From a checkpoint of a small image classifier.
Model: 2.56M parameters, 64-pixel images, arch densenet, norm batchnorm, activation silu.
Training: 6200 steps, batches of 64.
Rows from block 9, named by matrix and row number. Rows with one number belong to one channel. Each number is 128 + 32 x the weight over its row's rms, rounded and kept within 0 to 255. All counts start at 0. Numbers have three digits each. After the name is the row's rms in percent of the matrix's.
# conv1: bottleneck pointwise conv (model.blocks.10.conv1.weight, 128x224x1x1), inputs 112-223
# conv2: growth 3x3 conv (model.blocks.10.conv2.weight, 32x128x3x3, transposed), outputs 11-21, a 3x3 kernel for each
conv1.44 101:124137104120157088126136167103155141148105115093191131102082147087129057104089126134137118157111055125084127098099124099161160135118070116147064147168064201157129061153106110129127126144113122086176112092123166131179118122094133084147134114168088130086135135175116092069077194107130132146155076102116111134112094144169185113092102141115
conv2.44 106:170105111167110117083073137104117119105151127102155144127175178099125138134161127168150119102159141135080107161132095130111152125096127112127144106124043145075118104141106110164107124094157207130099078099148088137203083165141078184178104118077130112150153095167077125143131099117125155122121078102
conv1.45 107:174160145096098057117131155110137206131079136132108129161170136180085119172139139071133124146151155110142115121131107051142134174170085114122152154102136136134111093093123096108170109060098196085124134152122102087115148111157074109158143176106124126111071142086163113122101047104109058108153103155134135168085160098093093084053053102122
conv2.45 097:076110094111085060153119164125137184137112146165168146144163095063131165131125151165080136160109122109151183140114147098158167082044123120157168161141158142121140082091098098117148134159161124121164128134036110108099158134065108160111089111107131185095080116114108108130135086152119102143071115140
conv1.46 098:086112094164104064069110124156161102102165101152114173123144184115140185127123160097148108116188143115086166164122148040166107080214170094164025139142135097132106133114156178123157115134124151126176081073159150113064144099176133139132140120154100118121150214118182158141118191129166168169142169125155148181201138115143102152087135128140
conv2.46 109:134115091197150129141129117112148116126121110094141182105142133096158160095115163107083131149144165185131101186148091157107128129076089160100147120142152154154100143101147154107192195086102135120134156075039095132201115134116124113120091132177116087165153067117191147185118139168117075125127181091
conv1.47 100:064099124112125110145108059107080149093156126141078034120088141129200124195091106139090115100145136068152098190205142056166105099118100162178102136111084097136138173101141076062082072109070145139117137115113075134124117078177118112088122166161123115087101142087123110097142161063162121143145190105142114140125108174119095122116117147181
conv2.47 094:150121128141143148144138099158147199068090135128158096103105161082114109149140130146140118147103186127127114101045159194086154153106107094146098148161079099133146141057148148159061144185186146178119165097122166053097111112145157168103084116188161169152108093129146156092079150052138152122132121137
conv1.48 097:161148115112054103165103123188129175162093088148085184131160115168087122161162100131064139066158114190135124142173150105157105141130127117078171148152151120118067098141193063151100149119168167092075130138104103085194121134086080052129169147123077127142132141112145134172162157102125094105104171096098155047187112109120092100100172145133
conv2.48 086:073090145145174099105112139166126164150100156130116166155179102053093109156157146149178134110088133139066113128086169120088125164115099154105076136112146128105119097111156135135126099066102100101154108136104158214161078085176141104130181128189141101134106107156160169176205123149163133138076119121
conv1.49 101:165114116118123128119154163127088161141046112142082101129129069122138097146081137067159105162111218130169153040117135169168126116138144052093113173145183084129127126183157059185201150137087141080098185188175101111186108108115124056127189157157093112104107097115159113071138138102183103142097134136163132127160105049130132153137157131141
conv2.49 099:120166152081150101126097140113124178125078168184147079106101122155082185142135115184139099144137132105100170101129127137074102137151047154132192109131110121057111104095084169160080060124090102107092090137133158167115085164168092097106105109142205148084117155130168197099157116101131114132089122101
conv1.50 099:118173085161125152118139134118155084080124227113051141164134123160091128110133148106114180137132096126076169119160108114116167085198150127120139185113146202121157145103159196108175088136105155118099078122106158163126106105219167172119122135114145183191111156130126165145195118115104151161175152156122154112162137167192116198166098139180
conv2.50 105:149146134134186145098111072102127110150087081087084204149098174160119101061107080089172160133098149104110110131198150186207090138160089100123128118128159153193134178164172102106150115087107090166116102127084147165142144156140144099097066135070118078122126175174075091142112152150130129149061083133
conv1.51 089:026139104121171116162096129123140131104104149126118142126120133102121110107093142136107066140132166126072145127132176134107110128125061168174145161124107126095091146202132146155157142161106158069174168043080146126130131154122095090093131104132125122138182138126134101108115138178177097068093142139167102177170157094063142152159149124163
conv2.51 115:120135172124080103157083116176133154113155131122146113133123103080220095059215149182139120151110108173082136118110133129147121138100140128152138114126100097110156122107162118140078139111190132114146151118130147153054044121157100217089132156142093121162177108164157085098128150111107129142074097116
conv1.52 095:133070097099180085126125157119183148202169114130117120139113092138137097148120111121102117156158159127103151120177178110096132123151175092185168181133098089102148133146074130062168111067130132164157170131087155104069118110121075118126126145123032162097103134144125089126159171081179164190127092076148176111120127141072165132077150128089
conv2.52 106:126130133170146095101136182109104083167167074137122091071160154104121099100115113147109090104182114153109124120205129127096124114126103135112173111122167172067070158148104119192146102117124157128064125131119127160139135191098071119104116126121125154144126111152126184133155096099129098105129108105
conv1.53 099:148100067141158110115117123121087101161139047066086126059104125069144151089079075172089131151065143129125121136096178091103087116149110049122169101124128068134099150148165138132098128153103139128164081116134103069134140114104168118103145112145106183118143106114155195125147188083120135142125099160154132070113146106109045142179146082121
conv2.53 115:153216096164201147144138111135162111153134151120123099125130097073143176102097152169181108163098130133126088069146149161072135127157132150123160087138173103181114121157109098113073111152111111131164101157171164120108185145196105110138102099172167073129199114141101133098139137141139104093101122120
conv1.54 101:140089099139098143128094181090166145074142128042129101120084091179181135116086136132163119174046183158176139168158154159138173112077083133116164115184151172180149135085155114080083199126089156070140158077126152144123125159136174170135142124165118109076143077174123133119123204141166123098170185105173137114105140122130123147103141059123
conv2.54 103:120065141167158127090123107077072164137174138094205188186126134100189136134151129121137091107146141129124114195107115106114102149125113145111129117138110060129097140100096127171095100099166139122152138046155145107108129117099147124106118128109098129150118113091180191086145138073139125144165091128
conv1.55 098:094158124112137082109192081108162069127117096106146119167129086155142121040172202151136144122075191095190154130119151091088132162081161072161125115100135116126166076168126140182148211107122150101075123132131125113130126147114063122088136076126149086134145173142095096170128101187163091075139105132106137120110083105115135098121069107121
conv2.55 097:115114078106113135121167196118147105139151139168143120127151122120122142111148165104114134081129093145115147153096142135160161086113091119103099131126090121064133162119126194117143104112089093107145139127143079133094140118066137193104188059142098149130097138148100227111111119095116184108143139120
conv1.56 103:093084111139107121161161147113158094099134162079149172093174098166074118078154148175113184153089107098132149117171134119152096167134137136146194108115106168097147102174118123157096158121077128111081208099151056123172176137113155148138167141116112079114130182092153101166103190108126179126112151151161082144104136079127162158136155081091
conv2.56 096:106134192120153216110135107167120150185149081123105138077110134128096121184145129121132132124112103167118144147133114095181164145119125139086116064093106142138163176190088118190097092128147045096231139094178167107109117095119098175125188106125124089127141111083166193083146113105170138150145118140
conv1.57 108:167096127155191086158115107149148175131131116152111101116141112096169166160079148124107105097086088124160102121098139128121115109072151102142172140170195132119111161184103141115093165110108143205105056114156110146180154166083137086130059095082114119131132122069159159137195090094062119080173099121119135133152142160089154127097130064102
conv2.57 100:185171166112170115097097206122150156102152133159066160101134122080116064144106113087107146168172094120136115124096158089119174126068129146142135147158142098096074067153124129109156101107180092108146152131098103148057111131127137105061141095180029121099139153191174137126153114133082087078133146122
conv1.58 096:179076117123110111226118134098131180095138105153129121078118152137075151152173148132068071092122115132089082125133119114090071125105044147073115157128149142104131191149187051150151152233130119101146120144134085108150142120125102114087146085170159127120079153164134121117158134126135131178137137125121152179121083146159124125048152120077
conv2.58 096:130137160143138130118104122078138163109154128137093175137163166125168085125083123149172118143119094094168145204110114102142087158130140108134126124124137144140113160064114104092130098136190169157128149113108058038107169164143050123238068133206124084134141135112151123128087114160095109159161120137
conv1.59 113:091132105141076131142092153096102145126131159140172146190131163056189120167110150157090105110154141139133181152087100131127151102209158109133129118076075148083112114165079155089131096121118149170096130148123139130124135132137143122099066122152115096128116170132123134136113177114042169075127104155071140144126156099111156147130140142059
conv2.59 095:109113108144103115140127142124120134148152070071109100137113120116131151146154124151091201107105220128145149145075126080131207165133107104104125111181145135106167079107180096159118177069140063148169099153155122127153120138132133176110082107142083110138154163164083181149075138114082124145094084100
conv1.60 111:084157144151140151144185112103154067131133139087134110088095096121130112059107051107132094169130164142149126054124156160151159165123159183156100107126082132130102135151118118102139185120153142165063124125135109196061090120136183106131121120164147126176179098110183145109091125152136131175118127102146131122139075117109076180091185126059
conv2.60 100:058086109142150162129163123128103155119123112147197098141121085109140199119080127139068166124127130184156115077088177117132150070118166135113134089128131102143133071159129124185113123133090128112101129107135142125176093149172129180066148208076117101147121157177080131081182200058112163068166168117
conv1.61 104:149147144143119099185099139130166150110149147150141137116136104132110131155168184119076184162089125139116117120147130086098105200139139155141150155082095118075098128209129065121114038147101130108151072097146093126189176143138119062168204125121150099180131166076066113174093129126108160086152112103193133137085147144072118105082110100133
conv2.61 106:086116139171089094089155110135206233148128106143134097163134075068117121141077149132125098158120167130080141186107118136130136119182118121143173141105175128090100150095074117177132070123188131087138163217153120149142066166041116132158098123146104119156082130133142129131154197091181164141210151110
conv1.62 090:117199102085175161103102093097092101138143160123086133130140125144115107099126171086110186153139157072107171081071155149137153138205121110166169161222120102069103124207104182130127166113178128103151128086175125121139124111097125128139103102147201189119139235142141119097164179046107122170130099143131084148117074117140121126093116131087
conv2.62 104:077178111123133147144113127098140103138115179114127146140104119132171127170125125032105129133097141112160130114129120170121145141189121174075117110161129157152176155066170084173087118130124184191144175101080085108080180094133189156051130183140110116172131171154132109165164120072073144124103147107
conv1.63 099:135020149137097095058129182175112127165142083147119177091168113116172115099122192158111216121210119110142123101091140088141153187186146054121104103091165118128115150143178129102139158156151084098065109198140121116097161144140122172199120135116150150115130146128105116103151135137085150128166073099098087118108095195070110158113097107118
conv2.63 100:072150155146154141091124122080128134189079186118176095146139159119101115167150070108104088125137111174055128070087093130147151127155127115117151094092134140146157093147131127111135153183122142130111126121077109114133125147071156155120129135132102097172109117104126114152170121157152205129143139132
conv1.64 101:095157142130126155174086214143133137119173121134108137141085160144082129155160095119141117115122133119114124030117085176171092151148166088104143179170118142103118105095140130126152109117146171162126148169109155100175108131100149115128118148141116138126108120061182173141134137072140092132132145050145177099096140101098104134163146100084
conv2.64 102:126103115124136163155175152143081126113116119095129160175163085133132116138082133111113132152114079150089137145082133123164161044140123112157138141139112159118135173106109109095127137073152141147061165127128135115137145113095155154130090101120147153080090157138154130090082184120108171066116079147
conv1.65 103:168137109184142137127125132154120116095117187176099123134161180173092163155140109090113097126155090157165149113129102137139089085153156086179165105147154114109151155134121108163091143114100050108199215153153137168117061111117123125082079151160111103073131157173156132163156128107191122095142121170126148117179131166159154117115035179108
conv2.65 108:122125090106120102118100120153098096145123095135059109072136157144111122152171103122116093083161173084141188082117092150109133116093134149144118085135133105093194115141072187143078121163102144215072111144181125182180122152114136099074148156166098144137142121085169180140137137088123139088135127150
conv1.66 088:143126126157127143084113041125113128125070154161128118189146149129141117118096123140181149116088148089136148138135138106159117121086148075135175134150119064181112050161113134174113183181094079112154098152175074111120141154142152127111155063125157117112056142172132112121093167135099167122185084139129149172164044141157139119092089100168
conv2.66 091:043137125147085204123135153141101159086102108159186111153150103127103125150128179120123125096066092104180182099176133124154146162138163106140133164138127199093155122105120126107176189171098102146152146140119127102065168121080135166140136159137092127119101093108175130151126116135195118161118092118
conv1.67 105:120110115098096196167084098103132141115155072100110131137113111125152227093134123137159128116156158080143100102120129103063111151095134093092067148098068122183111110181172079099110129158131137081126115085112097145080102176102122116069119118117131102148165214045124129146106060114178159107105194135105104115094123110086137083090155097210
conv2.67 095:186156122175124129148185119129139143165121137109083144117097162092139076163085105094164135140089137197156098152081098149145113137126094128105168110124178098113094128020140114131132143111128145134133219142135140137095061069167113115084216065156134114112121151139111090156048086113128127125096178112
conv1.68 098:136105118215136154107166117116151144157128128161136110123097124137141090138118101120113128102147100107086088155148099118044189091151110118097107126113114174147114098148159163123081117130133100101200141150092136099100154157134202092148106106119187145129147162197118148183165166130090144085115163142128136158114137201188139128155106149187
conv2.68 094:175125104128195108115102083133160182134128105148113091154123153156126137131112051153129179080160120106129094121089100142127097159130126127117105143143123174165106094162174106090116097060167181160169124116138124107132117128091135074146098060149092151139138123110075075172133110106154160183140150140
conv1.69 102:111202112118121137109138117111156115143154100144105155152112145144164085110105095122101153101156139189194131098128148223134121103125108115149196068098149147105104151106103113190122172100214146122128103102119147160089066084060138141101158118079139072134127180075075119159134112128159118118163128143059118064139135160124128077129111087154
conv2.69 098:148131148184179135133185086146168144181134095129128128120178123116090126096128179101090136158085112182084122080141154166120125146177153111139118093104137123151128053107143162126128145106104117108046133095166193165167101091162189124087135077138134111171095127101098160124142155112110148150176117094
conv1.70 095:176068150116170122119108146099131129130159106102164112144180097116150099135099136158078154101104126092101158084126077113124104127210115102072151088089136179139126087112099231110143143184142076145184130100175145072110138124101146151140117109158147146119094094208148114096109144092056091146132121110130184123182115140170133139128170143106
conv2.70 103:188175133133123170158082089060131167159143155113093169095145113187110168117052136086074161175166099105072113152226141209138078119107157054137169084120147180105106118094089098096149079134136168109118104130135153121135183131164090082201065114157150123144091146140138122072122120179155152131123140087
conv1.71 099:090193126115108121084103133119139127098111162129131198082144146065109122093181131141107105151082123100085149095136120078114186112161153140202170129182166143133107129132115158126075140138126101140063110149134173111101159157099126152121162114118116089054054159106078086094089126085113173198133136128159079159075115146130086085150045172160
conv2.71 101:117147195127170152100117156150115138126144106118109137088125138173128140181178145092145172083117107187058131107088132104098134134147140132080119109138130153135155119174143148149082088095140114115170146074126126141138171157105186105110089167089115143138170142062136170127108166080147150064153035170
conv1.72 096:075114101057101154094100133094096101132157124135171100110123173112068117092170044154161071151205101116141133129128134131142095104153129111136057129207133154139133089135100066174150061089152135136104101116143061145192143140170105117120166113121054170149104142115134193089153143154159115147131113167128140174192097089129139131142067141110
conv2.72 100:109145136209077142147124085116078151138084138138135130133175102074119132142141166128107153190143131141097094088102102097160115120090179121115136100091111078137101086066144168111145107106130118132150138154139168132161079101131069099180127135177126104106099078145107075195092094082065128174110137150
conv1.73 098:089105108148116112088168100120152108115170151133093136075119139135145102106135147143162157160148115120109181118119132127132125136139156183076102141081111166142160133140093126166074153177219102126108172142126097126123168141116079163143137117185157081144152170076109067147162104137132133050179129137163140093106127119188074111200116074109
conv2.73 101:083097160113145159142142143150163159140160143173086093193084191164148092124147140113081092170109146126120109177179117150108129153132133068119127132138149159136136119091050143159137141158126171129111090123148108106039186109122165172101147122139102140163117134095154122116113155114108147149128100129
conv1.74 098:095064107165143122123115099118141094162174175130141148088056133137175140129054140094129101111224095129144109119189142062107170125146178134175111125115130150120096156126152140165144141172113113124117119110172162145179116089207134112132153103127125132171149117138175099122088180121100048216172106181158188119150107095123178177132131121121
conv2.74 103:129149087118099134143118137130119088108171119113119103084140142045138103075114243116094133133167111143150118157173082134098112147113129131163151203144091116131139105109144078126123164073058111106075128122083122183216058163092097127126103146123143086123162109158156108139086186157113184131136145105
conv1.75 091:103127127168143125112129085134088181169188120160134130103160145112184160142093109131092111089152085129089196107129112120150142129155150145145063145110103088152127090080159109168148143142183161135129098118109151104111119142098101106130142097197118061123159112118176142089049118101148107245131148170118119155135111124132132175157204233063
conv2.75 113:153139135135110097137071128120132059154148103152156124158134126103110097091154168135113145135092138158082157111119123109193125150071154143071114181168104079104154076182161081094188152082089085081114104131138109137215098164132045117150143126136152110166113143177141079144099238138139091117108125078
conv1.76 106:088159149144138153108124106108117109128184150131147147101108156123136157166172184152160134107077182060130166094113132124170132082052088139130115124119083119176097068098083139117125062154092112118131131103107109160101169126143137093085123143082140141139162144201091132100148126084141040132089154119167103160178078145134115114176137147135
conv2.76 097:070089056105113161154138089113105186045116127120119134173117127091105103086099119127129128100065151096153125063107098050094148096097154129139093117155126131135089148145113142128132099123149101080122121196094118172145066159080069198147074132182110143105060093122098105123134166097185119152083149124
conv1.77 097:161100065165191139144141152163145093139092088087114146121111118119130155128101129109074091123113111165090173111157131101152119108203090086105123129183133133122135128136140127126066165156063106073202108141097158062082116128136130138098089090140130129078129144137105119089175140112131131101106097113154113104081086143158127154077084075145
conv2.77 111:145151139146108133068140111114118141103099110173104122151147132087143106099186112159133077143143128124115126216115078137085146137062103108144104146121151123122153176123118117168102114148144188138149117092142125116113155106089111171136100104082205070165151080111110141140139203146140142057130065139
conv1.78 105:109068140132122192114138162148062128159161087116174141118129118140194134125134131134034079200125126157135135119122218148110149196160060100157145117137096094085078129104151122086109172039213121123061132138106132143099099138123103128144096092134095192106172154161112059158081166084144113123180144161163164081175170231126098158149129096166
conv2.78 099:162205124110121120099091151116155100095169134152170120172154084127136128104183154157090147174155158091097140092058181101126151114163123062170125104118112075152079149156134094123169117074168136127115140158145146164097130166097158183140137145151127122099101129114116077143137116123120111092186126099
conv1.79 095:099156182165156146110187106130123097105111166116106150086139123118170127107055086151167106145162110105139124057087114080189141153157124138141131141203130138091092132170092122094120121106125106171146143136074140090172162120106160073119147187230200149169149125138098141095124125186169162153133102121130114088115110146147136134070176113170
conv2.79 102:113193072082100134086104106133133015151172136105074090147109085190123166092106160159078126128127171119167073118106128181094097100179156103116136104115153154133158095175108104152177122135130094143112119119156100158126091100166171118128135116149097177181147127126104132105088088134045181133144112168
conv1.80 104:142088157101143118095059123098107117093131084130096158115186107166062137107111088121081129129144170103108040170118216111173159144137110105128143118073114145169133194162132154129165115156218148104172083119088084158108174079099152221139120083144120163093155131101135183123104067173146115118068104166195089119130119150082104221084115092109
conv2.80 101:128129101159143116113112122120060121084092118146130207088152111163155158165081161150136114158165126117139096127122146099093164104142100140105085114135081171136076132117101094136119134169146159122171117050079093079085143128132121154150166117144127056124138176159087148150118114196105118135147119138
conv1.81 107:085141114109192137183109140097076071113134179101244158118137100080152102087167137093108094132084121129109144141088070110140208133156140064149114104104132123165144101154109124094163119137163161157102145127149153126123133116142100078124116204163163150175139107058156141095151134168152181099112107135109160115134095156124141046177113142142
conv2.81 110:139160059125138103170091118154190102112089156110095085052134138130095173105170101099160141115149163077149091109150111119149108148181081126143151143091102168143110061095191121080127155150092163108113160122178115124152064037093166116159080120141093095068114124211150137083147097084138138163149141129
conv1.82 095:101130135104183161090143160138094137074135161065100112055088117169168093092114179100160118159136143119164191178155136163145101112057195162137112102113155092151129070079073095112086125107127134155129091080170146082109123104147115200172070139154208147168172102123079138103084066163128067109177105133165170111133178122158096132087117114075
conv2.82 095:077161088082119115149134176079146163087136160099103152177152108183146119117130138080049064118045168099130127127113155132174127123155108110149136054137095122135145163104073117177107149104146169178103124137113118154142167140092159116076113173170091104105156090073071146125074143144106127142162083129
conv1.83 103:119115162186171119166108162162143142150090071141180098171162153145098191110075073131108179160134193132164107117143132121135086191169159098124216178102088120093116121162112135137079108146148117140100155087148060146117098148105196091103150151105092152167101142144117086115181096103144194132101113178118143095171095136113168118095102135137
conv2.83 102:148168148134228139134202115145132123123176106137143139089099132150112103137105155106067091072126146146089168046189184175175074159112166145091152112136165109179127151162138126142101128133111129128223101161107143124088153118094171130090128148144131068135062141146189147090175042071156094176095132126
conv1.84 098:113127141137142158113160144146143111157178161089122102109082145110162148108178158117111092099197134087158126117145081116152105139088151174142112155136105095204116129108175143183128171102086118088181111106151101130140144105105162145114103129163120059081151089142126085102093149175101096126144121183164215061141144105157177116089051132098
conv2.84 106:103109115168100105200161219095149173130114160095139123141117134140130159120138129134090163126142117141177104210165083099146136094099151117104152162209091132145121150166053080146107156118081111111075200126196131133139163133062156129139181138115071106136132132121080171085129110113063090123187107131
conv1.85 101:129135104130154091167129156139084160069101115116093098077164144111191054094075163098048116145096167169125095100104064143126124132156108158099119128148133137149136090152132112134207117141114156081114205124121150110212077219142134089097159135121117173118099113060136109097154091118071060090121132140113099151182121198088108172152113122147
conv2.85 099:173180125095113110105084147092165143117129192089121141134116108072140092165143134145146128153140126089141120174110072188084107162121177091107114142094123142132118170086146094140109101093131148103138048113162189110155132091152135131149098162177123093117128127138131141120212054106121166165096154137
conv1.86 107:160074168119190112155144152103142139156092145129052075158124162118123146134172057108107145120183113093127106119116109104145112180140093105129132099117077120029079116086125071127067162099227101105208167103101123150085140126103100140133135122137121154061183143164131140055139161128137124138144150165158171074049144116112145147092092100131
conv2.86 114:087126126175133050088157127077141195140139070114160142151224149084149168124128102136073106167154094168132114108171142121156146139076017082097135111151138134085142159082130167088123144162113194121131190167163145159110208175147117122133153061159098159115114119167199129102112094131098115123145091157
conv1.87 105:184160111092155116126103144122175098133167134109102123127093183126109119180073125131121092171219187106122056106132147107137150131113161171122137170114141123100098111161110112134138138111162163166198129159078156104097141139115118145115143122125110143082161142183127063144122130154156166157231114132133149088135131180097138107119092150126
conv2.87 091:175129106091109067093116066092140164170075110141141088127125160160153096130136106124165072187139156119135118114062165145132112178121145157139179183121072156084112145075094100127125085189128198129093128165149134126118085100138068128113147139144174130122139132125140149106133119152161095122161129130
conv1.88 104:139136191145131082180158141155141144130122191146091199089102114146112160144131085113098124081174145153146122152133159136114053121130148083185123154190124090183171101164190222136065094127214121120118136110122156133111128127121073122131119124156184141131138104081101113143190199112202153106116159139115136080198122161079097185102112164154
conv2.88 097:116095199088120124095132113069185118121139170112132127101138111083096132134073124125105202122087134117138080212130109104068180093168087113127128114097126138109136121121121111140150104096145126053077177110089099207167180154147153134126147138120167146105095118132088168179066192110137120137166143131
conv1.89 097:128158094172136131158131125123178088129070087099137126151142130076192163121190113147083124114101138145168113094219185121155124146105136111130130171138169161162083114156129104139198133116112173157068132124128169111123119127167118093048116170102138173203124157136124138108131101156131145154098137128142162171123181139165084075093151116174
conv2.89 094:126173107117134092119146134128196154142144160065163084142091111062139136099136132158158184119096085093159134125095141149153106073088073093140089176109173120116105185151070098150113116133187040080128143110125154146089228104101115089112154075141160160165129102132064142108121105102072172131196137117
conv1.90 105:117133132139139186169142099124176149122188096125157065095124171095098107144183148056100115124149120108210159166033105121116101149084201091120104141147093051123098087118157110052100152117101110087117102138165134122145067074097108118112116097150100117142101164123140084111169186166109081138067122132112133159162130104155146136081106120097
conv2.90 104:168114168184124101121109124138050137148149107136123128122166086149091123152118103156146139062098129158079099062139110112108059158152129102090146125201175151135091135141102083183200074110205150101083193129141047121125148101141125140113113121148092118151106146156096159138124080090165096160158147108
conv1.91 111:132095119169099152163087176081172125099114126101134103094130161155144146098066106147128082163098127121140105119090149177119123119085098122115196110128185139138124111143176095094115128170159101121146121163167113129122239151064116157155057148185111086137106109100152199127132154114140136143137114083093119136129140129105112145140139123105
conv2.91 099:142168133158097134106174107109099140156102161141155176138118072161105146130190151141160090117124149141095140122060131087130136121072116111152127050126138108074122146078167168095140129127123074085154157103085143137141172091191132125118139136116164147141104032168129176124086109105131121133197127106
conv1.92 101:148119123095133113106076105143147109133113077130155117109119158094181143124150120097113147144120110067126112178113082163148100156160133147106127151150136166188131075122133103137096168149068153135138099087129128100085121126100128105112069179140125082113165129183121129147119158156068107092122162099160167155084124061139108210104146123089
conv2.92 099:150139144164084141177146149118097125163089088147197133216195095067219088102154038100139136159084165137112154175131140133155144136109129136114165133182126118185096134137183059155128172105161102134103141103075092163112155105145056161084146187169145132108066084120127128129082186093206115195119175110
conv1.93 104:067123141113154133160198113151170087079112122110099140117125137092165134117138117121127198114079076141108104120166101086110174109156112111105119138108146154121129124224157171096144197111090150178170166143156127115094110094095162127078175105155144133120199097109147100105155129182085163130145126149174136146153185118188125118064190153153
conv2.93 102:089084177142109166094148103081171072067123126125104089137091131148114066118170073140076054064146126102099146092141150133116121096140106138128111147120094177126189146135111193094144096088140116145178079146101165109091163098106196144155135090121098123131127132156114148112139067115146106106142110069
conv1.94 092:146156149192163069129214136114113125109150143096150175128176156076134103082136114158093147126108154062140126136158147123132145082108073101157166137127063129157140120111127150087150167170116085155130173162156169109082064128102177165128109107207095175118180106129154161071191177058116145147052095144128128169169139126137200187144120120129
conv2.94 096:152145100108159093101147108097125124104120150095085156099150150131118138142078098143137188087152087165138160135129102130127126135185105118165124104135105143142139129119132101119157119106134128131160157145123132084100089135114145093155147161098104165130134170085109126091127119234170072112149149094
conv1.95 101:072136132140070183167156154124128091086168053101100080157076114114082110140081142155122130138136194124148107114143115200101170069132160068166136126093197130077159120118090002139154070137117115127116207160148138113105060149142130113124163143122085107123122108140163132097132129131151150131162087098150111153140150165124130139107044162137
conv2.95 106:143130214133124066113145133136131154166151125186170139126060132137069087107146093116102128070172114173158045079150141072150180149068173152162144126137161106085110144160105142165109102131136164127102122067130117132183131114108134107148089099154132105099082098150162182121121104131166115182091124079
conv1.96 107:124056146184161215108153213143171185141172116076133099160045066077104106118132159158098155141097100100171109157127077128136114166155128127149158071171127120115224125134141099142158114132120119120093165151124138102112086111111159201104062114164078105125129101092122142141092136112147105110138142100120205090160133141153118184112151131118
conv2.96 105:081091207128093124133140126130123116103138082123152132189155092123174134139119158143117140114110096101139098210085108083117104101146159078134087177111169129140193110153109107115101104132108123096101183091148127159086128183185075091119157130153183168128049121121190117118098154115127133137129084148
conv1.97 101:134091069183137149177161183118108064129100146079131137106124044138136135146079138117072093184177076143111150144137104160138106127114185164104121072093164135171121114113115178165122133176098140135134201093081124053120137147086134110109111105200142068094156073140124163122133114118133102112124181113146185073123105053112125105118180128145
conv2.97 107:103080178152065159144155099183072148158126114206127078145091152107169075093145154157097134158116127137135158165176077108133089071086150140081136131115119104121192120161134094134150181127106118109098161065131127116124107116126153160152119105125128079129090122096162094119068171087146025130098088125
conv1.98 098:145134086076134137147111141132130103139170139164083132122106104112089141138127077137105102122119134105136141179133095111128157093146103148150124133132165136114095131133078114124123183083091124099140147198121176114149129110136080126135130100242089156126146133150184153147155093112119135154166122091137009170126087112097079124141111106155
conv2.98 094:092157073103146178117100138149148125120133140154153137092098113119105065163151136102081093092146199144077102108074174137110128136192106128148101125076099141126079208152125071166166046143114122127101174114151129123122057180082170117138149168113134139098088119162147045158145132107106141054122147107
conv1.99 093:136136115050088111105150129132143113197166126179135118132090143188158128137118129108145158197177114111147144135147121073108099174153121078107162150097108092162131134154141128137178153131132098142148156187141158089166128097061104145151127141137157099120160072136133150120117107108076123157130095094177136130181166207161128131120095052172
conv2.99 090:052149099104100115148127178062153145167153128130158132180230093121115104121120178063086178094165141134136097195082135110098163126155104138136097153120136147148104158084115100106102100151069171060121084147131063142072181160087070142175062124107103140116082152132136106071129132089152083126121175119
conv1.100 107:170140123114135126107102126158115122120124067102120130098136169094128209084087121184124134124092205094100177143110176094140075143075042156125128118080140107111160096167093159145154150097121194187126124075156087122129117102139173214164075075140141146104111120130140112114071130144118092188138095116039109142112170108146059095121103132128
conv2.100 099:162132128148150118132126178187136130058176124141079157046140146139065178167094140158124113110133088115161148132086090170125116107152100117083069127103111100093080114098133127184092110154129167145174163109121137146124125124141154168133163156132165167178144111105140110123095133160173128120165155138
conv1.101 097:096143225115163140109157149146131129127136160135128114116140164152131098157167120128153097121147102166119094075108158137122124147125122142156146152079118126110120075111105143131170139089065131163112183099102165072150140117115138108112151100069217139110125180112089191094107110137127101108147155083091091106075159112139082082111128125101
conv2.101 089:132099104128125161165126088140151155115121126183147081179071119110113156117056144117062202094140136066095129089103127154178109113112129139176152162086130069141103161087114192230122084167134152111150164071116179129161111096128148081155132138129145176135091149142137177141148110095124165117189116108
conv1.102 099:098130087138142168145162139135040121135181089142155102114098093127159153127094137160084109138132165153131117131139151139158213122130115095173182122160157116102116171130154121084136106101107152155115162171054139141137103108085167084162147113146102184140148175123069128071062115178165135165168145122166119170122089230123098148106137108116
conv2.102 097:062099167121137175096154130116130124153111135148103120103105114132162150144135149159154104152145150040167107094087149111119151038137186176094098053063143107106106181129173118117125105135140118099152094143124098106158075182148172142053121136148100135112122051152150151103151185076087137173140114123
conv1.103 089:134082214177116170174075164100068134142153171133083095120158134129068131102093124135091133135115140152171131121132190135117142154125170180145106119110072142058159227147127083136174133107179089132093179122148083196138120131094115142143087095087112111084085111142169159155048119096146080094133107080107117113103094160109088152122086089127
conv2.103 102:171136118103180125113115171118113085152129110144121113133093147124137103177125162138089092145111120119147164102160196057175110131101129176155076132138234128128062145145097105145100086140126115136143121099103144099058097150196115114161139109185163133121101182134095131166091090082099121147169141147
conv1.104 096:156097117103137116148132168162077133119110116183135146147192152127089108095104124129163129136116097162159067165127089177197150070116149120131099112117152020120147129133124172125140111090120113109160141183116074108146135166101155131146182069144210145162118155078100110169126102236159115220184111146093204117090161168134111155085175196113
conv2.104 094:112151141108076158170144130126147085142073141217115046202117101045092110168095105117085181108145109102097128098148142093125133168121158136096137134109136107058110111179097152159140059146179064106108100094094172194151110165084110093109206194105090128110086123125168157181133178110121112143087114131
conv1.105 099:163149134065113128087175087128096133121106128145172078135175139165156106144166116087083158076118142129117161110136034120147098110123109106135117164130102109119137206097132088137170114082097198163148108132118088100142049129118075182049134111089151118055089087089184149114112093067066109107145143123174159090153116088073128104065079099120
conv2.105 096:060132171129093093122220158113158167148169114158111181111127097094165042118116117162099162153136111167136118092115155148189133072138150140142102156113113183112125114079131144145089164143128126166171132149128136124060152092121106128035176054142128147121132127122137106133052099156094149158177136129
conv1.106 100:141199087145183144125133120153078139113104163075137136121088164122177119106088114113081114076141192111131153117117228071137086141125095149139130084160104114164106093123127144093112111155093143095177092126111136111124121088155134081134127137150158101105197090144128143089134129128124098068140126118208180115103071150104057089080112167160
conv2.106 114:136105097091122132141153160107095189135071137124165098124149098138140178126117153125171132108124107097128112160115161135156103135134146094106169127118111134154113137152121126155122091139070137140082154127165108171154145103095137148113080198118160150149072150161095144121080178095110180108187175141